config = dict(
    train_examples=72500,
    norm='rmsnorm',
    fused_qkv=False,
    patch_size=[4, 4],
    final_lr_fraction=0,
)
Rows from block 11 of a small segmentation model, named by matrix and row number. Rows with one number within an expert belong to one neuron, the router's apart. Each number is 50 + 12 x the weight over its row's rms, rounded and kept within 0 to 99. All counts start at 0.
Before each expert's rows are labels from the 100 images, of 14848, where the router gives the expert most weight on average: "responds to" is what is common among them. Only what is clearly more common there than usual is listed. The data: rendered rooms with furniture.
# router: router (model.blocks.11.mlp.router.weight, 16x128, trained with AdamW), inputs 0-63
# up: expert up (model.blocks.11.mlp.up, 16x128x128), inputs 0-63
# down: expert down (model.blocks.11.mlp.down, 16x128x128, transposed), outputs 0-63

# expert 3
responds to: count: zero
router.3:63 60 64 43 42 64 54 61 50 72 38 50 48 40 54 35 51 61 41 41 59 34 65 69 45 61 44 58 57 70 55 45 38 61 68 51 61 57 48 43 66 42 51 38 56 53 48 47 57 46 62 37 65 37 43 42 49 41 41 38 61 65 31 61
up.2:78 32 64 71 64 64 49 54 62 77 63 35 74 62 63 55 49 45 64 60 40 48 61 52 46 44 27 66 41 43 58 55 43 53 34 59 50 50 49 47 70 66 47 59 51 24 39 49 67 47 49 52 56 48 64 55 58 60 47 42 88 42 61 40
down.2:48 47 71 54 33 45 51 46 62 23 57 30 58 58 47 55 51 57 50 52 25 47 40 57 33 45 55 46 54 59 76 47 59 46 55 37 41 47 31 35 47 40 46 40 41 61 70 52 58 37 58 60 55 44 46 48 36 63 54 64 45 67 66 53
up.3:53 32 51 57 52 40 46 32 58 54 45 45 50 36 74 48 53 43 50 44 55 68 25 47 51 53 42 64 46 63 65 68 76 48 42 77 65 44 55 51 55 34 33 57 56 48 51 63 31 38 72 48 70 71 73 53 45 61 49 39 68 59 38 48
down.3:27 77 55 24 65 39 32 58 46 59 48 52 36 65 49 82 42 59 55 62 48 39 40 61 65 42 52 42 47 47 37 45 39 67 67 33 43 53 37 47 67 40 71 56 62 60 39 33 46 62 45 54 49 47 29 41 45 57 50 35 62 43 39 52
up.4:40 78 79 37 42 58 40 58 31 48 52 71 20 62 58 30 51 44 41 27 39 47 45 44 37 67 37 70 45 63 49 55 68 59 51 37 40 62 40 81 62 22 39 55 40 59 42 46 46 61 58 34 65 54 34 46 43 72 36 33 53 67 34 60
down.4:60 60 37 43 43 51 45 49 67 55 45 35 49 41 36 57 42 36 42 55 69 53 68 63 62 39 58 34 52 48 55 47 51 39 53 54 70 48 40 36 49 40 54 40 60 30 58 50 35 26 35 57 28 38 47 65 53 35 57 55 64 57 33 61

# expert 14
responds to: lamp; count: four; trophy; largest object: lamp
router.14:53 45 35 50 58 24 44 36 62 38 61 67 49 43 60 57 61 49 64 58 68 82 48 72 39 59 76 42 40 54 48 57 48 50 63 57 29 54 25 46 42 23 41 61 70 46 73 58 54 44 32 45 33 64 33 48 37 45 56 45 50 50 54 34
up.2:46 48 61 68 71 76 54 41 50 60 49 75 51 54 55 41 62 40 44 51 53 51 51 53 57 80 62 55 39 44 40 42 51 76 42 66 66 73 52 53 38 41 33 46 40 52 30 64 46 43 46 49 41 54 55 57 40 36 67 49 47 52 60 53
down.2:53 74 53 54 21 34 56 50 59 46 57 41 43 44 44 57 43 50 60 44 50 55 30 55 49 53 35 61 79 58 60 60 45 47 47 26 58 59 54 48 60 25 52 39 52 27 70 64 58 69 53 39 52 65 69 37 39 50 49 70 62 56 53 64
up.3:65 41 49 63 53 58 79 45 49 43 48 38 58 59 69 62 64 72 22 34 67 48 73 74 70 42 62 49 51 35 47 51 45 54 51 72 56 62 59 74 22 50 47 63 70 40 48 76 47 46 65 52 76 64 52 69 66 38 51 42 64 60 34 52
down.3:28 44 42 42 44 51 26 53 40 55 52 65 43 49 45 57 39 35 48 49 40 69 35 44 41 60 26 37 60 39 60 52 62 45 39 55 30 57 61 62 58 68 49 39 39 37 47 35 41 64 40 46 41 48 39 52 27 55 42 57 26 75 70 38
up.4:48 41 55 36 51 39 47 58 51 44 60 37 53 83 39 60 44 53 32 60 42 59 51 44 54 57 67 30 67 35 24 32 57 72 26 51 52 43 44 58 53 50 40 59 51 47 65 35 57 50 48 37 39 50 46 53 68 50 57 37 65 49 57 66
down.4:32 50 42 48 54 31 92 35 54 60 49 69 60 46 57 46 69 50 63 27 68 50 47 63 39 40 52 62 50 30 60 44 36 40 76 53 40 43 57 40 53 43 51 38 36 48 35 51 59 60 41 70 52 56 60 35 36 35 43 56 36 23 47 42

# expert 1
responds to: ladder; largest object: ladder
router.1:36 59 21 51 76 37 53 56 63 62 46 57 54 44 35 56 40 71 34 40 58 47 41 45 50 38 40 40 43 65 58 65 42 66 48 45 81 49 50 51 57 43 32 32 47 58 50 53 29 59 60 47 27 46 51 73 47 32 50 34 60 53 37 51
up.2:29 58 45 55 43 43 43 43 27 29 63 33 72 55 50 22 55 63 47 33 50 42 45 67 41 53 41 33 35 61 33 37 46 33 50 40 45 43 63 53 61 43 54 46 36 60 34 42 42 44 62 59 45 35 78 56 60 50 34 53 66 52 49 67
down.2:48 68 13 31 29 53 49 50 39 39 48 34 36 28 43 54 63 11 54 77 54 30 40 47 44 53 40 39 40 45 58 43 62 42 54 60 51 46 35 61 62 38 61 51 29 39 32 48 28 43 69 50 41 55 48 55 58 46 58 38 65 55 44 59
up.3:35 48 34 42 48 29 51 46 58 19 67 44 47 56 31 67 44 26 48 62 63 32 45 51 52 52 37 67 48 58 34 42 55 80 60 49 60 39 68 62 52 32 56 35 47 49 47 79 34 42 42 67 46 31 53 27 55 48 60 60 42 55 51 49
down.3:65 54 18 39 68 38 70 68 63 46 31 55 56 41 63 19 54 51 67 50 53 26 29 66 41 29 53 53 44 39 57 48 59 18 38 50 56 43 42 61 53 33 28 48 43 35 50 45 33 41 48 48 59 65 37 45 68 43 57 52 45 65 41 56
up.4:45 51 42 52 19 57 51 63 35 42 62 48 39 70 38 34 49 41 58 66 56 63 55 42 64 58 45 56 38 49 41 53 46 50 48 59 50 50 48 48 62 58 46 44 54 69 48 40 48 32 69 43 58 43 29 58 52 51 41 58 62 59 41 49
down.4:55 39 53 40 59 56 45 50 58 67 26 61 52 56 29 29 55 36 38 46 43 46 61 58 58 73 17 63 62 50 88 68 43 51 40 48 53 61 42 48 62 54 47 44 39 53 39 65 48 59 40 47 42 44 56 49 45 34 65 45 47 49 35 48

# expert 10
responds to: door; count: zero
router.10:28 40 52 49 41 57 49 51 43 45 49 31 53 58 48 30 53 37 63 44 58 36 66 46 56 33 48 38 41 32 62 36 66 67 65 54 49 65 60 57 32 54 34 58 38 77 40 55 65 46 44 76 45 47 47 43 41 55 52 36 32 50 73 64
up.2:34 32 44 44 43 58 41 67 49 41 60 51 40 64 40 51 37 32 61 77 41 46 44 50 55 58 66 59 45 40 38 46 48 65 64 59 42 45 53 51 58 85 64 65 62 60 55 60 42 66 53 36 45 57 33 58 41 38 50 67 56 51 49 66
down.2:38 54 55 31 54 50 64 30 43 50 48 51 26 52 61 29 53 70 52 37 30 33 51 64 62 41 36 47 51 34 38 51 35 28 57 43 39 52 53 42 46 47 38 48 36 52 48 28 24 50 57 63 41 53 27 25 48 56 52 43 45 55 45 63
up.3:47 55 28 28 51 60 41 48 49 43 67 38 53 47 35 57 53 54 70 27 35 53 40 61 44 55 45 62 47 46 45 39 53 49 56 46 37 42 42 42 55 30 59 52 45 24 50 53 71 49 62 41 45 51 44 45 40 81 47 45 44 77 69 61
down.3:45 60 38 67 40 39 63 58 62 62 44 65 59 62 60 46 72 46 29 40 60 58 59 56 48 25 55 56 50 42 45 65 57 49 60 73 65 54 37 61 31 61 53 43 46 42 58 51 47 18 48 72 59 61 42 46 57 48 38 44 44 57 66 35
up.4:59 38 63 74 59 53 54 41 57 49 75 63 29 63 57 41 27 68 69 28 56 12 48 47 35 33 50 62 47 48 38 38 59 55 51 61 33 39 58 53 59 53 49 36 34 65 49 55 67 71 58 49 51 61 29 51 32 48 41 59 46 71 51 60
down.4:42 61 60 34 62 48 48 62 64 75 34 49 69 29 59 66 65 36 34 47 65 60 64 34 68 49 48 52 64 20 58 51 53 50 45 38 42 63 63 73 50 66 56 52 68 34 72 52 47 47 49 40 28 42 46 51 48 33 54 41 60 55 46 58

# expert 0
responds to: count: four; arch; umbrella; barrel
router.0:54 36 55 39 46 77 51 54 52 56 42 56 29 29 68 61 51 51 65 51 44 34 64 28 59 62 58 49 50 38 56 39 55 27 62 44 39 39 47 44 43 68 58 51 43 44 56 39 63 51 44 61 43 64 74 44 41 37 50 77 65 55 53 55
up.2:48 60 51 64 50 61 24 57 64 43 34 12 41 52 58 22 56 50 46 52 47 39 57 54 37 40 63 44 39 63 56 68 45 29 58 44 44 57 49 61 46 50 63 35 45 35 63 63 45 54 70 46 37 14 58 53 52 67 47 66 64 50 53 57
down.2:42 24 61 46 42 36 47 55 27 63 54 42 40 38 57 36 26 22 48 60 54 43 37 53 57 58 49 45 41 33 69 50 29 64 55 56 46 40 61 45 45 55 44 45 65 61 48 49 46 32 34 64 55 55 55 58 54 34 57 53 41 43 40 50
up.3:41 56 41 67 54 45 33 65 42 39 47 53 62 62 62 52 64 85 46 34 35 40 48 69 63 37 48 50 43 52 38 48 45 48 46 53 54 70 61 34 58 49 49 72 34 57 43 40 35 64 34 31 50 36 59 84 57 62 41 53 29 52 56 51
down.3:73 53 26 44 37 65 46 43 53 53 36 45 47 51 41 44 31 55 62 62 49 33 47 24 65 64 35 57 63 52 65 31 24 53 43 62 55 41 40 66 66 44 57 35 66 44 53 46 35 57 48 65 45 69 42 51 63 42 50 49 26 57 32 21
up.4:60 16 64 47 74 26 45 46 39 53 57 48 55 43 40 52 55 45 41 41 69 52 35 37 40 34 54 44 39 67 66 29 60 48 61 42 40 47 46 55 51 56 25 35 60 52 63 53 34 71 36 39 44 32 47 32 50 69 58 70 30 56 68 31
down.4:46 73 45 42 38 54 59 52 40 67 44 57 40 83 80 32 42 48 45 49 42 61 56 44 51 55 56 49 43 67 56 54 63 38 58 57 51 49 47 40 59 63 48 47 56 40 42 38 53 61 58 29 47 40 55 80 42 52 50 30 61 54 65 53

# expert 5
responds to: window; umbrella
router.5:45 66 36 59 49 67 56 39 61 45 44 47 69 66 46 36 55 50 54 59 41 31 49 48 44 30 44 69 43 50 45 50 64 49 52 69 54 70 52 50 55 15 66 71 35 39 49 51 53 61 33 68 47 51 39 59 47 63 54 34 23 51 56 44
up.2:36 50 48 47 49 49 35 56 57 45 49 64 55 49 70 27 53 67 70 61 56 37 45 58 60 51 40 49 40 56 55 47 17 34 45 61 59 66 45 58 44 43 52 29 39 62 49 53 47 69 71 56 42 46 64 35 64 50 41 59 62 38 35 38
down.2:54 63 50 70 60 55 34 63 47 26 44 51 72 44 48 64 50 47 47 42 62 56 53 68 53 60 26 55 58 53 66 48 70 45 63 40 33 49 47 68 42 78 28 69 54 55 47 64 49 41 45 60 59 52 44 50 37 57 54 37 70 46 49 53
up.3:49 23 46 39 42 59 39 42 72 44 38 37 59 48 49 50 51 40 67 46 62 32 64 41 55 59 48 52 62 39 46 54 37 63 26 35 58 63 44 36 55 60 47 55 64 59 53 37 34 49 54 44 38 52 53 34 51 51 29 43 56 55 59 62
down.3:59 46 58 48 49 55 53 75 39 54 55 59 51 56 28 50 49 55 26 42 45 47 53 51 50 50 20 49 38 61 55 48 54 57 39 52 56 38 38 30 36 44 65 71 72 44 50 31 59 35 54 88 34 44 49 46 47 41 48 41 57 73 52 31
up.4:61 48 24 41 57 64 45 46 46 39 55 61 46 50 39 63 50 35 49 39 45 34 36 53 65 41 46 73 39 36 33 35 52 68 63 53 45 31 47 50 70 51 52 67 45 51 43 62 44 61 44 68 40 46 60 65 43 48 70 47 56 62 44 71
down.4:52 51 42 71 50 36 45 46 55 53 49 44 56 74 27 26 57 58 40 51 55 40 64 44 28 68 63 47 77 60 52 52 34 43 40 45 46 46 43 45 27 47 56 30 69 68 47 45 59 49 70 60 68 43 54 46 53 58 31 51 22 46 68 52

# expert 9
responds to: window; barrel; largest object: barrel
router.9:65 35 46 58 60 41 47 47 51 45 60 41 32 41 41 40 55 55 42 47 51 84 29 60 56 53 55 53 38 59 62 58 40 44 38 68 57 31 56 56 57 42 54 52 56 59 22 47 55 47 74 41 44 46 23 37 62 48 49 43 37 41 39 53
up.2:37 64 58 42 42 78 57 46 65 68 72 75 56 34 29 76 68 49 30 41 28 28 60 43 44 39 50 54 57 74 59 57 29 57 55 65 49 45 56 53 47 67 45 61 59 35 41 48 54 51 61 68 65 44 33 30 47 47 57 44 53 32 58 39
down.2:48 46 62 43 39 60 44 39 43 60 70 66 41 47 35 66 34 42 43 55 61 30 65 53 55 26 50 48 75 53 61 54 39 50 45 62 44 55 67 33 60 55 57 38 68 31 68 40 50 50 51 56 48 38 56 64 30 37 68 47 39 52 49 71
up.3:56 32 47 61 44 54 65 42 57 44 36 53 56 39 58 39 52 26 28 52 69 21 46 35 42 44 32 64 38 51 69 61 50 51 55 64 58 52 35 41 37 37 47 62 69 33 67 60 56 77 31 56 45 39 69 62 33 31 57 50 53 45 54 73
down.3:32 65 53 43 52 35 28 55 42 33 49 50 44 46 41 42 66 40 53 77 49 39 80 50 44 63 45 72 36 43 52 52 55 26 69 47 33 57 28 53 40 38 37 69 45 36 40 74 60 33 36 57 62 62 32 42 54 59 48 62 27 52 40 50
up.4:39 50 47 51 43 51 56 47 66 51 73 71 46 54 59 70 47 54 32 40 53 57 48 52 64 40 35 53 66 52 50 53 36 30 59 56 54 27 37 59 57 57 51 65 20 54 53 41 51 33 60 55 40 51 32 56 57 53 39 53 39 44 37 57
down.4:49 46 53 55 33 27 50 42 23 46 46 37 46 59 52 45 37 37 55 68 41 40 46 58 54 53 58 43 42 59 55 56 54 63 42 47 67 30 62 42 65 29 59 53 54 24 50 22 71 55 63 32 68 62 59 64 29 70 58 39 55 61 67 54

# expert 8
responds to: arch; count: zero; largest object: arch
router.8:50 50 44 49 42 48 60 50 21 49 38 41 50 34 69 52 57 49 53 50 55 61 49 31 39 50 32 44 42 36 59 68 41 60 48 62 46 29 52 66 50 48 38 43 50 55 55 63 39 56 34 22 70 22 47 60 68 64 39 62 53 37 34 59
up.2:45 40 69 62 68 53 44 33 45 46 38 61 42 50 14 34 41 27 46 49 42 53 50 52 65 62 65 47 35 51 50 40 31 59 60 46 46 59 51 33 49 57 44 47 74 41 56 57 45 72 45 41 63 75 41 44 42 49 71 45 28 41 36 60
down.2:39 46 41 35 54 47 79 62 58 48 52 63 46 59 59 60 58 54 51 42 26 67 27 45 39 53 48 44 74 45 34 71 31 67 62 37 47 50 70 41 51 52 57 46 37 57 46 30 62 55 38 56 40 42 61 53 68 35 63 40 61 52 45 50
up.3:46 42 60 70 58 48 64 46 23 44 34 51 56 61 56 54 34 45 50 72 61 77 59 60 60 48 64 45 69 56 27 48 53 52 35 49 33 46 41 43 49 48 51 54 43 57 49 47 41 62 44 45 44 28 55 71 36 53 68 52 33 55 44 56
down.3:54 42 64 63 46 56 45 51 58 45 59 50 55 44 28 68 60 52 52 46 30 68 46 62 57 40 56 38 53 51 23 30 49 49 71 34 65 57 33 62 48 59 52 63 45 46 45 40 55 40 47 65 58 33 62 63 30 62 59 43 56 48 49 47
up.4:46 65 56 73 67 40 51 37 33 40 88 43 53 67 34 41 52 36 76 54 56 32 77 57 56 48 41 61 43 46 51 68 62 53 43 53 60 49 43 61 50 56 62 52 34 35 57 25 37 44 51 48 52 37 44 53 41 28 41 63 51 70 40 39
down.4:67 29 51 63 29 40 51 65 75 51 49 45 49 45 75 54 33 55 50 57 71 45 50 33 28 62 27 49 49 43 64 55 42 46 46 35 53 69 46 54 37 66 42 24 67 43 56 45 34 42 55 56 40 54 57 68 62 38 58 36 65 54 43 44

# expert 11
responds to: count: zero
router.11:46 36 47 46 48 48 51 51 53 21 44 56 56 50 47 74 40 49 43 40 52 76 46 47 65 56 30 56 67 56 50 70 41 46 46 45 49 55 55 30 41 35 69 42 54 52 43 64 41 56 65 53 61 61 47 64 66 66 53 70 60 57 36 39
up.2:57 58 45 61 40 48 30 74 74 24 52 41 44 58 48 43 61 48 56 48 55 41 42 49 50 27 62 60 51 28 58 83 48 58 39 51 36 61 59 49 25 48 39 40 49 31 43 43 73 55 56 56 51 57 55 55 44 55 70 65 33 41 60 55
down.2:68 40 47 38 50 39 57 48 29 49 49 30 57 44 41 50 36 29 42 33 52 66 73 36 49 37 40 52 34 65 37 55 67 47 54 45 57 50 61 54 49 36 31 26 58 44 40 17 61 54 63 56 41 35 25 38 49 48 55 42 65 48 56 59
up.3:38 49 42 54 29 62 36 42 59 43 54 32 56 41 49 63 45 39 36 65 41 61 48 46 56 57 46 44 68 56 21 59 40 38 56 51 44 48 55 44 44 61 70 37 55 48 52 31 26 49 48 39 48 31 41 57 46 48 53 53 54 47 29 49
down.3:72 54 59 53 69 64 43 75 40 57 48 45 72 51 42 44 62 63 42 33 71 67 59 56 55 43 74 54 49 51 56 37 66 50 80 63 56 61 64 58 54 52 68 66 40 47 48 29 69 45 54 67 70 81 31 63 62 55 61 45 38 58 60 62
up.4:38 41 48 45 39 51 60 44 54 44 46 27 46 61 49 50 66 76 34 44 67 65 47 57 51 44 55 46 36 38 55 60 45 46 53 42 35 65 74 52 44 42 53 67 52 34 59 55 42 62 68 58 56 68 49 47 61 37 44 53 45 54 65 21
down.4:55 71 40 63 57 46 43 68 31 52 50 74 52 59 37 65 38 52 52 17 60 46 63 40 51 42 51 52 59 37 61 44 54 57 39 47 60 42 41 76 69 37 63 53 69 55 48 53 58 57 61 66 50 32 33 55 44 62 41 52 66 51 37 44

# expert 4
responds to: count: four; ladder; flower; dog
router.4:28 47 67 40 49 42 58 56 58 69 42 30 50 65 36 47 38 59 54 60 48 50 58 46 69 35 64 57 44 41 50 35 65 54 44 35 68 35 65 48 34 66 39 40 46 35 39 30 26 39 47 52 28 52 61 61 40 73 47 59 65 43 65 56
up.0:49 68 54 48 62 34 39 57 51 62 49 69 57 43 38 42 76 42 46 59 58 49 38 48 46 37 44 34 51 59 71 39 59 39 55 60 38 82 58 67 63 55 31 47 43 44 59 52 47 42 67 38 54 60 45 40 47 47 51 71 65 57 30 49
down.0:48 28 58 40 46 45 71 55 62 52 68 47 51 44 65 58 64 57 54 56 47 45 68 43 58 32 53 65 66 41 54 36 52 70 50 49 38 34 35 45 38 57 26 28 35 54 35 53 43 51 48 49 41 39 50 81 55 41 50 49 65 42 40 48
up.1:57 50 46 33 52 41 47 50 53 47 30 54 43 61 69 76 46 50 61 56 49 60 48 48 31 37 61 49 53 47 54 74 60 47 44 19 41 38 25 40 54 44 38 57 42 63 22 45 61 56 54 69 51 35 61 26 44 46 64 45 81 46 40 60
down.1:26 40 51 45 59 53 33 52 53 72 51 79 66 73 37 33 52 38 66 43 39 42 51 57 72 67 45 33 37 64 41 48 46 55 45 59 38 66 67 46 63 49 53 54 63 66 71 51 37 52 47 34 44 36 58 61 61 60 41 43 55 56 48 46
up.2:66 62 62 59 49 62 46 66 46 55 67 67 32 52 52 58 48 54 49 56 64 62 51 52 60 60 51 35 28 47 44 50 23 48 77 45 34 56 70 59 41 48 61 52 63 50 45 56 51 66 42 36 42 34 51 40 58 46 53 23 79 49 41 46
down.2:50 39 41 63 48 36 59 64 54 56 25 62 80 60 56 52 33 54 50 40 62 39 47 36 38 60 48 35 50 58 70 52 48 50 64 54 44 33 46 57 32 32 70 47 50 35 53 26 72 29 42 49 46 61 50 53 44 42 39 70 44 34 51 65

# expert 15
responds to: sofa; largest object: sofa
router.15:70 37 36 40 35 50 26 57 53 32 49 52 43 62 68 55 62 38 45 53 36 59 65 62 23 51 58 51 76 48 49 74 49 24 36 46 65 43 38 43 45 58 66 32 64 68 55 29 37 44 49 24 58 28 30 59 55 47 75 50 41 55 58 46
up.2:53 52 54 40 47 48 50 37 70 66 39 59 44 33 52 44 31 56 37 39 43 46 35 37 51 48 37 30 57 32 39 52 45 40 59 73 49 50 57 53 60 52 42 52 57 54 37 33 75 58 72 45 25 41 49 38 65 52 62 47 66 56 56 70
down.2:38 32 56 44 65 52 43 56 56 52 66 50 40 49 45 22 55 49 30 51 63 47 45 63 50 34 71 24 40 50 59 65 45 74 50 59 39 61 67 44 55 45 74 54 56 46 39 60 42 64 32 43 44 24 44 49 47 42 55 55 60 81 49 37
up.3:57 48 46 67 66 50 49 74 40 30 37 63 81 36 32 45 47 41 32 80 39 46 38 33 35 51 52 75 53 52 54 42 66 69 47 56 60 42 40 58 55 34 38 32 47 56 47 58 50 50 49 53 39 49 72 47 31 66 41 56 57 60 53 35
down.3:64 48 43 46 68 55 58 40 73 53 23 50 42 56 67 57 70 48 53 54 65 63 49 37 46 41 68 47 72 50 55 50 37 54 70 68 37 39 65 55 55 48 63 44 59 10 61 59 47 50 47 36 71 67 34 47 39 25 37 58 53 64 65 58
up.4:55 47 56 31 29 50 68 59 78 60 39 38 28 72 61 40 49 57 32 63 41 52 57 52 52 35 50 54 41 58 53 61 49 40 51 52 51 47 38 39 57 60 38 43 46 44 58 60 59 53 79 54 50 66 49 57 38 46 51 43 47 53 54 53
down.4:48 46 64 50 67 60 48 43 68 52 75 69 51 49 42 52 42 61 39 42 33 36 54 38 53 60 67 86 72 28 45 50 48 66 59 71 47 47 56 50 49 46 56 48 30 59 37 46 39 57 43 62 54 35 33 63 47 45 56 32 42 45 35 77

# expert 6
responds to: dog; table; count: four; arch
router.6:38 38 45 77 69 56 42 59 50 39 57 61 56 51 63 58 59 35 54 62 48 40 40 66 45 46 55 41 50 40 52 31 52 49 54 65 40 61 33 44 52 52 38 47 69 42 60 70 57 55 42 43 51 61 39 55 59 51 48 56 48 45 66 44
up.2:73 31 56 37 54 39 70 23 62 55 34 37 49 60 91 52 63 41 44 42 48 41 65 42 21 55 48 76 42 38 50 54 43 29 49 56 60 36 41 51 56 45 32 54 39 58 55 68 65 63 62 40 40 62 48 50 56 58 61 51 51 64 41 50
down.2:34 62 46 81 39 63 36 53 33 41 77 65 49 56 44 33 36 52 53 57 54 43 35 58 58 33 56 35 56 47 30 49 56 65 42 35 51 49 49 55 48 46 40 49 28 43 54 43 61 38 56 44 67 38 75 56 54 72 60 43 40 38 49 62
up.3:37 58 52 59 55 53 53 64 61 33 63 37 51 51 63 65 56 41 65 44 49 48 29 39 49 72 44 64 56 50 58 72 60 38 44 44 41 53 39 47 34 61 58 28 66 52 58 64 75 49 37 50 64 63 34 44 65 61 40 61 67 36 43 60
down.3:46 47 51 44 43 74 43 44 48 48 37 38 61 69 49 42 51 45 35 53 26 30 32 39 48 55 39 65 42 40 27 33 61 26 40 53 60 55 82 42 22 47 48 28 51 57 69 58 35 55 55 40 18 57 30 60 30 52 59 60 47 62 53 41
up.4:60 43 72 64 39 47 64 58 30 31 72 71 43 58 46 54 30 26 53 47 58 46 43 44 35 56 52 37 47 37 55 54 43 43 45 45 48 75 63 24 44 41 43 69 60 53 37 50 51 54 56 63 37 53 39 43 57 36 48 62 58 41 68 38
down.4:58 59 47 65 43 49 55 68 65 51 37 48 25 59 41 63 48 52 55 65 79 48 54 65 50 41 53 56 47 54 49 55 57 54 59 43 55 35 33 34 50 45 51 53 33 63 64 40 51 18 47 56 40 45 64 47 30 37 51 50 40 49 49 30

# expert 13
responds to: count: zero; white walls
router.13:47 59 52 41 57 52 61 58 40 58 55 43 58 61 44 56 40 39 41 67 55 55 14 36 32 39 39 36 55 65 37 42 68 70 36 43 48 48 52 35 71 37 63 71 35 41 49 47 47 47 43 62 46 44 57 37 35 63 38 35 32 57 32 52
up.2:63 45 61 67 36 39 51 47 58 56 66 44 55 49 59 57 36 69 50 52 61 49 35 33 38 31 26 53 43 61 36 43 39 18 44 39 57 46 27 49 33 60 48 38 56 60 39 18 55 71 65 46 27 45 59 69 47 41 72 46 50 51 65 49
down.2:63 47 64 43 16 40 63 59 49 42 55 60 45 65 39 51 56 56 32 39 55 44 42 72 61 46 55 63 46 59 51 53 73 63 45 55 49 51 40 54 51 58 55 59 33 59 55 51 30 47 33 54 55 33 52 59 44 73 49 60 40 45 72 55
up.3:62 54 55 34 37 39 45 55 67 38 56 52 33 50 51 54 49 49 57 53 80 34 44 63 44 48 53 56 62 63 53 49 59 54 52 48 48 50 67 59 44 55 61 63 75 46 63 58 48 27 47 72 59 35 33 50 70 39 51 41 38 53 66 53
down.3:42 43 45 54 70 42 52 58 49 56 40 36 74 57 64 63 61 52 65 71 55 52 60 69 53 52 59 38 44 56 32 64 58 43 56 24 54 70 47 65 60 30 49 27 29 52 39 63 62 65 61 47 42 51 57 30 41 56 45 45 47 48 45 52
up.4:30 73 72 25 46 55 54 67 39 57 28 42 52 41 40 60 76 42 53 47 59 47 68 44 21 56 61 56 51 31 68 55 44 63 31 41 36 41 34 49 38 73 38 38 46 44 34 50 48 64 33 47 51 51 45 37 16 48 55 58 54 50 57 64
down.4:56 38 32 49 66 51 50 37 59 55 41 66 41 45 63 25 35 67 61 67 58 46 42 57 79 32 45 49 55 37 37 33 61 40 67 50 70 43 74 54 55 36 44 71 31 46 80 45 56 52 57 49 38 48 53 50 67 60 53 38 47 59 45 50